A small image classifier, trained from scratch.
Model: arch densenet, norm batchnorm.
Training: 6200 steps, batches of 64.
Data: trained on cartoon faces, 203450 training examples.
Rows from block 17 of a small image classifier, named by matrix and row number. Each number is 500 + 40 x the weight over its row's rms, rounded and kept within 0 to 999. All counts start at 0. Numbers have three digits each.
After each channel's rows are labels from the 100 images, of 14976, where the channel reaches its highest value: "top examples" is what is common among them. Only what is clearly more common there than usual is listed. The data: cartoon faces.
# conv1: bottleneck pointwise conv (model.blocks.18.conv1.weight, 128x480x1x1), inputs 320-479

conv1.2:497515513448510546478489526521544519469514437488474451476381488449523428550588564480490456489448512499523525467521474545525587451491483555513463435499495524471487496448546561460537428483553430449461534514492408501474473442475540541507537517517541545563483545525537479507524554427509460455544490486542520503507561469447525446450544594479399549483466581483512493480534451529504484454477517493572465511524549600480487436526550498509472434467541510468502440489588521471466496534545508
top examples: surprised; glasses; green face

conv1.22:515541507555545525484512550521475440535550516472493446470601450481512515517489532476505434486513470510471476555580501427462526524534529468480625505488497526472441480531488585514450503496426493572534531548489526566531529446522551510566498434499447515562474553482524513503537444506482487506499376443513434612508593511496487462475476436476480474516568449425510498463507479544522551492426453532436450516504471546460498533481494542530485449519513553422470548492441461512409528438530503
top examples: angry

conv1.100:506587506536483601465525534494519495458512507442518475514467469489510449473511475440534542618511466515522538516542483399497449467530483510480533504479499412459461468467446484580487528499566532535524535518458582518506584505489485493433605529489481585549451503455528565535513528474431553435534501530565448592575474537430451533441467492459461457520511392521469592508431477557541530547365480556450472529488503581440484488476551500527480509515498464497488502476494477449532537561540477
top examples: angry

conv1.107:514536468544440484478525471491514498492480454470509437446481509480478466489543526460506454544500534578514547445482500460542478536460441480521569484452513514423490488543473477489568526516503454523555472613435524497488483472493512470506564518560495502503495444491469482508502454472501492463560504577509544448504546509511519541466497512456532482517536451504439473538462562425547512534479505547623482493491449585434481553519455508463497558479536489444556533433557525501492533446445410
top examples: surprised

conv1.123:486509480536513549502523492569558522529595490481490479503488369500483504510602499493481468500475568486518534466529499523519491556502441471418542535466509432459443606500481502411510500505463551414531515521528513573487418526516495490493527540480508497509439494512491448500461414530465506447533491492473496521606478513439485482540504514487499538437412517559499553451464509486489532455526510506514528527497498485481482555487518516466515417478501529465539416416517434469516502511577470
top examples: smiling; winking

conv1.93:490551499583514501532532542449527483505506465556529565529546491470462521480460480541534494521562499446525525528525516462446498512556481558532453478552481451454464480452473535447508473487529506480497447491594468473520523449504530483537451535513475503472537498440554510506534465533494567510494569472484544486510482458488505484549427515457532483448530527525542544566508490468438433521547538437579496503459455486578532516511516477592537475508452621579408471456483600492577485499481559
top examples: winking

conv1.34:506493537545475511485535654487526532548522433517457472512502498510489525524549547460504474466511472495504475541514513404524511523526520562608481438525443488411537616503518522503445427584517418468439494487548501559480538495419574475433462499484416415475549530492545469456546546492525476493529547485483589452461472534484476522489467467505546498525517529476570444499468499456491428434528544504512459551503518501519511480512604480511506523428589516490511605460526561484458527489482556
top examples: winking

conv1.94:494461518559508527454542458472461513491553470477519486509481511472529521544476476468549533520412478504542545472553499522513483429449472486474478527542499538457500602528512509457515437483510474456450488490520447550476497463534482529506427516482517456422482505514536496481474504494567463485465559543569439437515515502459513498506511475536487547488497444494501547507453513511478499479490438523462520516487523469463483465448609487509411461425559457536555539569566534505517534443553588
top examples: winking

conv1.43:462559486485506477510532458500484468587504525504587472569487483551499509519461471565620492512482492492566555464476490492471553572434413510450500422527541550446439507462557458475472501544552521422463483501478515527529516530506524472390564480531550445486469563441510530366494446543510481566425512524570537483492538498506533591574546520427554514504512506509468512564465571478512502417532462591510499493490508516513415524514473495548487579525492493486576494517536495531475536487498429
top examples: surprised

conv1.66:539535479474458533468493474474524497511565509491530469503551456464555509497500468493563493485455586500557525492492534537476525496528518411532486449447411507513607501459530508516514546498482464453536539491498531403463519500483489449436538518444555516493479469591539441526538413540538461444576432507541489430449528510486511596559523464532492528522482438478440507540559579517544548492457526428413537452506476541526425479574512545524490514529501509535472563565539483487372512459469526
top examples: neutral

conv1.52:563559525491536495477504462525503540503446525449516425447471494471499435493552534521442511529472473439493599490497486486554514506446455470479514486487533517479548475504495530493566493516448530456520505517473403477437609520474503524465514546571544472479513545518460561478555486472524537591561446499522520449516476491412439460472494567432568528445523538531542509460465595496521488471550468435476522458498499543454558483438555510509529530525469515475513597501478501512522516590430510
top examples: surprised

conv1.104:489509553556508540468458391505516518521530474526546467496517525484429465552477505476602500520569566464439520546562498516480416489508557452505495495484458537560518516494470415465521538473519505545493464602515466487463465512538523508531416459448508496466564487539500562516431526561483514502532471483537482418525455471489542478477401477480530533501445542490503488536458492560494544530550469566385559561530476547456541462487479462441456553466543518436512541586535452590491554545536520
top examples: neutral

conv1.82:531539507505520533490552456438518544480581450540529475490492469519500569506512532518522449461490498523501516502506487532540502433539503468560553521519502433505532470420547562437488502517503435464537507455486416487393548503462507529532473492417457488516537482476516548423487525499512515524465580472497522535556462491456490514527480540477481571453544554559494579586470523420523537514507499492498489443503462458527504505525467470469440499440560499593508505486466483432477516494551467
top examples: neutral

conv1.8:564478510548485441420491544505394460520439568566557452430489530560492541524459512579445485534446488456480554535527529592457466481434496425506522459537507497533513549525530512549503448505420454515484487468579527509502518480501537508527465531549507459497466431444575480531538539487469444453491530475505458443493495506441565513505426575462503479516553537488492488477494423496497451458507545504505627517520504445477459470476594487554427419414467538515437531488487531463466461455473495
top examples: winking

conv1.29:457531552498546523493552506475566520521504450526459433514485477611514500470464525548504517506530493549535577477510537522445486487457470503535514420516513496516483538439478499517458557480486488505472490473523428495521461483546477540428552467539502489478545430465501532547516447486558521522415549530465489548423512560468448545534548454517585471509535514512470520500506418569423522449504519562566454543453555552570460486532532460506446469468458495510512558445436463490502601543562494
top examples: winking

conv1.45:495496500558520532515530532504476543558514484522470521500526531490511452508533501504540454534528534452533528551528529507538501491590487466526469468500542455483497487516521579520495486502495489435496463561509495497526543515454488506518546495474515433454484490468482422493593548538447476502553503460503455502506469489489391504484505565502511520466516515496521431524495410494544440485520487475513514501429515494586465530515552496513472478522456606488503563440502468518467444421509489
top examples: surprised

conv1.48:556471536481524507488511470466519511494452466516548457495430463449540552495418557569476503381576575473554544484510514583485565512477470557498479489517481554512465532472442481544486512524471471520487524497489462500543548478533526450471497523503482470488548460477482542422512507531503508481490526505607408466458493511526520483583504584509547494477573464532512506433543498468578535499577473428415533490474512519483532550491525475497515501434521583526568573470508543493577504540454525
top examples: winking; glasses

conv1.101:536537485495519423457477567473477415475443528432492547537536522595535482445515500447423564501461434463468478430423487530576508469503421513441419465535474478489487501492563491495559520482488578441487423448495462518496512555466460470535569445448530539521468543531533504520513578511513446512462535472495506435510453567512488528505573478516512573524463515441489414419538501493551438465469443497592526533523421413467591538505513435534503473452497505562448434513463509455483551523446562
top examples: neutral

conv1.20:490430452496478433527478579539398575477471457489488493474477493567503501531557473480464539399452508475488501437516462541511480510456492488443437473487505516559546484410559448553485409470535486523471549498464523516518559486524518492496533506482496484482445524466583392465547491496489424440492524532528433529485477436545517404421497453523472467517504457476455550548526504476517556467501502508544498482518482532493477553515477579476488516517487545433587487565505466486539431493571472
top examples: smiling; angry

conv1.121:457501568555618462504570556541479456489459499520458523478467550542476503506543497480467522460436472532598520535526456504441485495476488455473519429501479536509488507486620471512491475481505572501505507490513515547492428526456551531522446596514453471500506545474422524454462451492547490488519487611477486406515501463536514469604491488465559472497483469565612494556533435500526466481473538512520504623439438506471506516465516481529454519564481455539538523554423567490564549488493525
top examples: sad

conv1.102:526526463532523488519532500483514484577467509435448473484431523572456415444548516391509532435484549427503479532479543545462558457478478494477432508503566466504523471497487469552509565456428489519501412522508503495476499485475501433437504470466468505453462516464479466473511508503442456538469450508517532445490501533467547512542457443428541545499489537431469473475535478450462504539479541504533550466492466542556490522470433478483460535538429519513487418460569478509521529454511499
top examples: neutral

conv1.113:500459533511406465489591521567476518519540531451522508498541451508515501513453496425447501468462528486550577472483542510479439449463443466454471458502525476482472515518470495433524516474478512518485464499516544464434547522510561520542454513495478479576497456469513498492478455448491528497494483437523493438522526473487585474579525489556386491501530479418440542494526507498487534483551494427515559471496478514511530523495542548538527439520416443455429498569519475487413456451530484
top examples: laughing

conv1.27:554471457452451568487479499526529403504555481515541531473487448539465518537446523547497478482463571508525520467547457444518545428530557483472437520517434493536523482523495537492524492503521503482433518520581571508467539547522512508553540498457470464521497501474520563532451528501423542429509522494515513546521487481474493514513566480521498495419429488495481548431446488553457506498492407491408499508474492491525536503503470535529499458526451479497523544537516598523413522472510501
top examples: winking

conv1.39:520523508518565510518508522504524478458514501428565506518467432472527560468467503439467492434512530447564539428494546498459501488460476522505564542572534519456475511429501481409416493490493532476503503520499530452442463518504492532525578488523564524540433510565517577416480476489568544518505510513528530575433467523457448490489540456610573453493540465482518464522422434510461510484506502517562523525465447466473443456488580595497496506537559540580498474466431477482522506488517536
top examples: angry

conv1.115:450530525555423455492518495502474535522493497554436477488457463488474474475521463489501500429504533558521497510552534513577513465535482525477467544522478450524560508507529427512499517446509525506468552531498531529468461534547426580592506478525538494485520412482557542562520512536473513492433522581506484448534484512487494480503455462614506506502456469572474534471562478460496484527575523524490506554503554514509471468413448539461441431483571476488478486576510547519484541490504495
top examples: neutral

conv1.106:505493540471560577548510475523475510432631449504506546545439463528554592393531531472484524555506519553573543492539596544520565533480507529524508477561544536481538470446487564475486543469450539459494453428536530421459462512504448475539522513468525485522507512439518560450500523482564486475507496493454526539549485481497503490469466557570559508515487559452452466519389439483584492514472475449569472632464516451522504447459499481596514506532542533396629525508476465483519535470516509
top examples: smiling

conv1.70:498543485510549580518471517516520506512525553498539525414492513599486546451520467457506507520446435555510509496495497522436448500498526510468526516546477543507518503515516472495485430497523456507581518484525475468540488465522560512427485489541543548495517532563556532451485458441498480510539511501543467443587530546549532447464448496485525538442460518524504547558483513521519465530523540449430536531494498499422477486500517462497396560534525520450448530583600470523485492468506472
top examples: surprised

conv1.36:510469542577473561538508449465478498519520463578409503543497469436462530482532553505513569518486512504482475487517526511478539455493560528514480483546494540499547494420524512456513474531505557540540478450491495517441483529510524495547541415502499525500391497446562545558555574521497505424462481481442483565481471555465441506477510505532522448542500502513435467434562487539593512476505445541572462563424459512541518550541497531520476529501477532499548524494512467569519541508659490
top examples: angry

conv1.63:448464508538541537535547548480495564493459556479527438591533532496535517474478558475499505476516517574538542533459513488474477530538502584527500511511508502448466584477452451511512509490548455495455522513535491508459520476521456483520483496431463464518437477502503559521541570522525501429484464545582448492477450530494532534518552591513558476594478559501553503563550432516567514428487493440587553504502547476550575492455549535538537460552471478414462538546503487538465518551606446
top examples: winking

conv1.14:520536441515534446447538440518458568442537470512546506526481456491566517509533491523498502510501429492477501511544406551510553504493530514548554494457515481493544525422492519521436545504534497505509502481507540541495509469508466504509513477478526512396487500492419527466507561542508505563556505494485416545482514565558494553527459548463532487464495514586497551542509475531567500560459559401501464517498516462566482555490523493538599447527511508510491462474499438512446523517464484
top examples: neutral

conv1.6:475475493467460519581476491596567512513515499475523512495473488544478471539572510392519465565511540441496504566537505484523461507505571405462482505461495532485490526505563551459531516506497489475551523482479496504566473490485543528438484512461470519411506498503486543514513562449491504464526420507462453435498503615525500479458485454471561452475484411482521486523468431453504469446529503527553456519504613522525477492523456492405477458488549473501475466500601546530435431452505483
top examples: sad

conv1.67:423430519468558492542485462442518515466559488505491494524500571505534497511437510518485494557517505459563503494552458516486516454475503456531557505503457503437456517465560498484533439517546484498467445527507522498488459487484477507486479483514463475528504542529507490470448397529546445468475484530517466602513513521444508506496570522464415494496527512468521504437541511502518538465538468565569517463410439540483469526477495604523515535501501468498541482559471482589464515467521492
top examples: angry

conv1.13:470468494521473508568503496450492481492537483458520563468496476454465412453546494488507518536477485481546486526479523534538450511462490517559520473470455528531456458521452475544526464430469487548474522532461527496507433502556502541544490483554562563522421489500479507466484499507510546483514503586501486470509516549482508474529506534542471516522431560477459476448494499405589504532504429476453499497602564589529500461422493488443563571506470515583523565518529468539580552551512512
top examples: laughing

conv1.5:489488542445476415568462500468471527435498483465467537481540531538567543540502446493489519511526542530465507420497486455509528523517460440417477499426502488525519565513509573481484493450483459515525486418531461499540507491462512595454558506506488461517568467490548489484485494524392490530518520514486488488488510541518400547504559426538491512552499482466550509502474491408547493491539511512523494464534520494540585530524531595424436514469477431503508551560460504483487525447411469
top examples: neutral

conv1.120:484567511431529520469537479466482423463429588552548461583552485476521466485542443525563454617491525556498539525432504473484482513447483499501455467491510482467582485466472508487568521546546523514485524481511482452510466532523587387448507421547492478504511447507493490469516448520439482530401444589530443465521555487505492480533518493478482483456572523502504480425595503426447488510467493546509493499408474530511455465549535473443523518550453508478431416493528585492487517414472489
top examples: sad

conv1.23:480460510505514440476486526504445461465516455516528531514462525478504489472518501493522521482469519484582574482497516502520602534572525544462550527458583434491526469452550459496415508508488455568484456516521498506498475474489451462505580485494468497505415458587542533510487520532530513501522451509474559458541522516536483509545480494464483491443484486501492489432517492477543501562468532568524435551509517507529464530457530470405463495524464413484530471509457508458509434523466541
top examples: neutral

conv1.110:529597465469428502502475492465487587590501486479398510579505527506498461522494534517555508519514479460474484537464464517415499561497438462478439472435557511504521483503459484469475478450546492428509474509547488525446551413543496471548519487502522485501483511518462541487555506530500503478496590606635526512498502534499528608476506524533452494474455529516435531541551550501472491525489488582572514441552451497481536451427504474520424543421458549514506494527504497457480490506477496
top examples: surprised

conv1.96:530462504511536488472432541550498520525382528512533463532511458445458559399512530586510467450528477481462625479519505492472543468509527600530539462567472521418555451494542538441483516514492481478522486504573477462451505500532572478477516574552497514510489541471560516421506459471486390446526543491565532432501459470489491454543532491481454467471527584450590471456494563536500504408504419463444498521445513551497544483493501511544500488483497492442461564550520502453542593514493524
top examples: winking; glasses

conv1.68:490451486507535432513494462410571428560503511483511533546493489509563498441522445413499441469563428528480460454503570512492571503475444453525555459496513528470539525530502533490502495505549459574423468575450522471455492502451440532479462531575438480494482534509501482477608487443511488532482513539585465535479481535535488501569450590544487517567485511496479388436450532474453455515459483503527496487494435482485467570430503517471425564425499445435491533552513443482518438582450593
top examples: glasses

conv1.40:443523545502471461542463421519429540501539435437493511471557482517521542502502485524469517512529515547505515446402526545507544486545491415506472459459545547480554542483503476516547539473530518495537504504515595512542497471448437508484567494408516567530526513543549424531511516514507515492515449408476440490517554539538504565505490472398470476465517502632521432488510484552540557587450485526488521467526513428453517480562559576540456475443531431493453514475559484514440527492496462
top examples: neutral

conv1.35:473509481456530488488432476539480513476538426499518472427524464495467523522484548482495438437440536421512542492535514536466564474506523509550485505540545500518503534519578513507575520513503524443501540569457507565415476494454469476486500473513527514491520505477572481589525541409512547487476496482523494497467541537493475599454455520530511476466530544555494435566446474531528511430563492518407657570456499494488546472508574415554496571494502415364587541573448509468473510496584507
top examples: winking; neutral

conv1.112:501510526544527502557520530455508470442474537573495458485439518491497539464482571535541529482421470480496525472504540492482454523501484545517436544420416446581566542558488427461512519479491559499553532507543486544445493508496484511501497475531511526449535451508536496453496549489519504431459517481463497504476413508535505441540544461506473498481478453423445499453545494525482505462468482415395503471497492485447495525545429441499481517531409512440482586443523474544493485474483365
top examples: winking; smiling

conv1.55:589560469579467510608557526488468528452441472448551491449543464529512529548476444519491469578551471496517462477515502455449498444534560458574383476476388514555515491559522513505593481527588526541560518477488522505525534527457516583541497581562533507516513475474459495503473564530536495569451438559530508428489503419439533505493531502502596511461566478533533568571552476503538439526487467474407527499498551615525462587516466501532476555524519438525489557471472671509491497469472423
top examples: sad

conv1.88:481506459449544565485499549485496509516557541471518478506468518508491549475462523515489463478562549518525512493441492478483543508509504585484505565476450502554608414533582432481521477509477583457545404518520442502541523475568495481461516531586450592515448469446484564477518479486509566548500582474552583509475518514505528499499551501584529547449492439512473554567519519447460441508529443507432500500540470573492533557500566521520520474498455471479460526423542561460453576523374510
top examples: winking

conv1.105:534538415530525507461548487574484531460546514448538522491526488427449477484469454505556512460509510406506531441561496498500491490449450558498501430462532451489580462487486467445500472466506504496565469451444517489477514519499572461568476530485497569417506519574505571484537444521515482565498410484510556497503560513550488462543435531475469450493550548451595498495535511526479477493462524478563440414492482546537523497486486426470440512479462421570513545602549478544528525497535487
top examples: surprised

conv1.71:505491592493513474467572530502492481513465532487515584506499504541495458469431544514483515475468451548484580609557455513599501397499619438453489462464523509508475453548538507499514495610493499470530470546481432474551548487533543531534448454565528443495421551471477522469494489520539533448496515490477480508508489510484467511460532522486494439424478445541471475489475522509551521464525455531507537450523513488460536480545485486534449513502434511473516495481455508478523440494480483
top examples: sad

conv1.79:488456521552512536552498499422515524498524520527517477529430439514510544553521496496430472503554458551560554569538482506460446498550510486467565463471428499486544467489503587507523491607500443547537503513516555454526523521531509492465477508477499476546514560509515522503453490522452495480527474583514483562444542576519504486552538572395525479475528516531554496558382423466551456472540509534571553503476423431586472514523528548529485476553491589505425578543486525506525522565588472
top examples: surprised

conv1.62:475474481498501447548487557525540473559539481535593461452381514489547462540490543530461426446454572515492485458555472480516514525546494381521477484553474521460525533498509530539499467490491479488513467525525541532539469521497508536486554534455449495514411429490495468439530566549557491547506518537463419495495519528472499520502511577571503473515464578495428465486493501476452482525514553438519553489505564432466527487462555532575551447540563496505454554535591502494452481535469439
top examples: winking

conv1.10:555522526466557493532525442519487485533519505540502524519452524548526476487469499520468449448518527487481531539515458499487484497493524526492529533493526540444491514570462531513525512509573480545501523437550552500502480482446557466462498512500416445448519575506528546412513482476507438579559473481438454436517491514538473562529466494434460536493563520502535510526418549548495455531554494476594460513503465438509434492614438485423493427475474516543477509522599430543501498486503527
top examples: surprised

conv1.30:491547439490491478472394487470522439543455437596473483486460541572503550582459474506607493544579472539526451502538504531474541519463533527502511503446468480568530516574554523476484409544469540496399464523474483473458473552525497479482478524475489518504516540459527484494471532502520484523462503504478435575478493557515524532544483511445536520484564497505482503589450499496525456519479470503553466491527465443535516445448482478497472476476498452520445518505533483454504506472529397
top examples: surprised

conv1.16:538433539494469460507493489435526501544461511535489541515489494509447524473484480507557530480463477522453497483554580501501433529434505493526471443538516525445463467568546410501500410490421559444517507491468509463479426575527464530441458464466494572590467557459528554532466503560572531533471518614425562554446498470476565496497522440545516543511513498561541569533398526469459477475491530492584421553479467474508509482537504451493487444450538481487446497525511465495564565547479534
top examples: surprised; sad

conv1.47:498524468592485436418507485561444531521539526494511514572450480495530536505462476504552533520513563493565519511461550556464505528489478541422410508553434488546470550505463519524547505456487418502478540402459456488580551478549550438543477576423469522488508564458445456435477500457440491448444429472506532507460440485524496512498444505554522515497550481429562538447456497461492485541502535499454533480567442496512453509431521512572494488464532511464516552492514494514470494477612467
top examples: winking

conv1.119:470482473510472505415496545482450488554563532525527447498452511441546543497476383479467507424536507419462485496547491518549478497525560508534511556454400448413541505541477491513537533484479494592545579475481490568477480431495593585458449534533490469460501503514610490485552514497469511452479446425510513584471483467467477477426488543507511456456530490468577493426519522491520405490414522424476427539466537525509460476430438463465469434453490527506481562493429509514564475491499575
top examples: smiling

conv1.117:533493476501486509495531492531500473515515541485486547443513436574492496571527528482471485469467458507586480467495449472536468431578488442528595533523427422479523515430459497543438477468444454503545581542490521503406446514561524431503533556558558536429400446503451449505520552453526482483521450517530514442530485548495497505516499512461569445470438444448490521525567457516583452530466523527478457483509467510471456580481567589568480518469515511490548548492520552535540473443488518
top examples: laughing

conv1.51:540537530437471519496442493519485429521454445484495486488445510480555455554478440476519494481465524470516480470495462516443522521521467467466524486499531527503488475458538497511494573426409463517534546569475439526508534514477499460482463450465449576583552474508491566457507492517501521530526491531588462515498558537531550510506484521471521531505531503496541455560529568516494438497476618514664522455524475490528451490576563478411506400461478533517492558509529574492517545460463511
top examples: surprised

conv1.118:576414531480445507416488472469485493485520500445477459473539523455514519503521577554553518490480533521433448535501509459467498508523375449437467498505498497441507493490473485547512493602486447517462475560441528509504506509486503534464477545511516485568473540499468509601418459479491468527473487487503495426519537496532568463524490473518493500469571489549467442478484513455502548524468505511627441492481397473493539552499460438501596540484529593442525499506469483461508460474548437
top examples: sad; looking left

conv1.87:437537503540519547469460472496463462517513427473529467457516483512525462474555488514535462534496417464469438504547497472518586497547484491584496447600467538524418507519462487494534413480482543498478527455531536459531510470451465484483574540512550483478426445548477492485417495509522525550439525444476563523533487466491573509510538511487565440519490561482548478485546482471504479586501448555502540531512479527479462467486565572573450450502486469503469559463426526468497459490539552
top examples: winking

conv1.91:445574582492519478454433550468527500429548536488461503518532582469528444518581461549487493489542530459522451421474476569547505544494504505490511451578507501496506551467507559454512548500471461509519573489583486441504564493552500492472497545504503497489466544552501474375494474583450518471495451539590468516519490472449488567438524431423562504531500547502525508482539500626433474467438450511488481504569514532472447421566503475477508458446509510486491574567517511535481519475570439
top examples: surprised; beard

conv1.92:476567521423395490499506527514466456563489434497450487506507469503490558474536508493414574447525464520481573520474446436504562502524517572474587503534471496509449486462476547518584550566484420471544478522510484502505509423528474446522527543459439486535515511527493588491556473497523500453531504465561596507475488521455443536456493415552492526519475561483498541474553590546497521404507481523477426517542498595471425511494496439523498516497427548498482551529511497492541561586475479
top examples: surprised

conv1.86:521575524428511480535399528481497512536476428526505461506480505504490514506442456521536543500456563501478466559502486478533577505518511449478471433499483525526534500539511509504482455510445476524585474491569506468515454605494485479533536531541530487473505460570458521587515605500509482559496469526542548476499518532517541483484464452508597496428588502549480537465459522522524549466502507486500414593480470519516584481452517465420447526512512493523513513475561457490519473439512524
top examples: neutral

conv1.109:464513506585516512502521501459397494501427427507492500461527475477471473452528453466420489491511510481509509536560513502511433522509503473509486635454477493540527509467410437453491525441537559505498564451475516495489460527501413486485482505537486590518487526454457548493489436475489480481518433484577469500473525537457477540492443477500503493519532503496502521431466535553476461499484441496466474469522472542499495483475480477569433506543520513503444526563501503461497508519541458
top examples: neutral

conv1.19:491528527513477489485564517529447528480552532468504483521471495449481540583580477456443502534530499509449468444544496547497456466487511495573431497506388513490515520513461452481512520456539452474468463512490534410471489501554519501521453540480514517556510531444471476513506532543536519481492603486587538459474494514462514515488441503485533518520489530493504461553529502503472529527506472515533406520489523537463514532474508480601499592509504461455429492539553436425532476501492524
top examples: sad

conv1.53:517455491523522510432480448537470462473452514497434525514522541549508492501416399379474443544448511510527422446558536509535526531495510521519488457450609539563536469463520481465573449523457518458489499456454503525507522566485518522569395470406507511477454502480560487525509419500515499476472402510415470447553494496432477495431521465538459495467495393532575497494566443416625473573426479516537454471477473440486483532459576452498418501547498497495595562488573488615483531506531563
top examples: neutral; sad

conv1.32:536559492507519445516552546525465518616476529541534476526449519455545505482551459412536494544461464561494492562517506433491555480531514461494473481517438557541572564442512444497516471509494510490431508506500466528494475565475547447495428514546470505495523474493525461476508492528514516490520539467432573505564491434526451548461444456471468467480498464478484537515511489478459543457459543479475438480596454471497461442539436541506489443473566466461454471543539515434492512536418477
top examples: neutral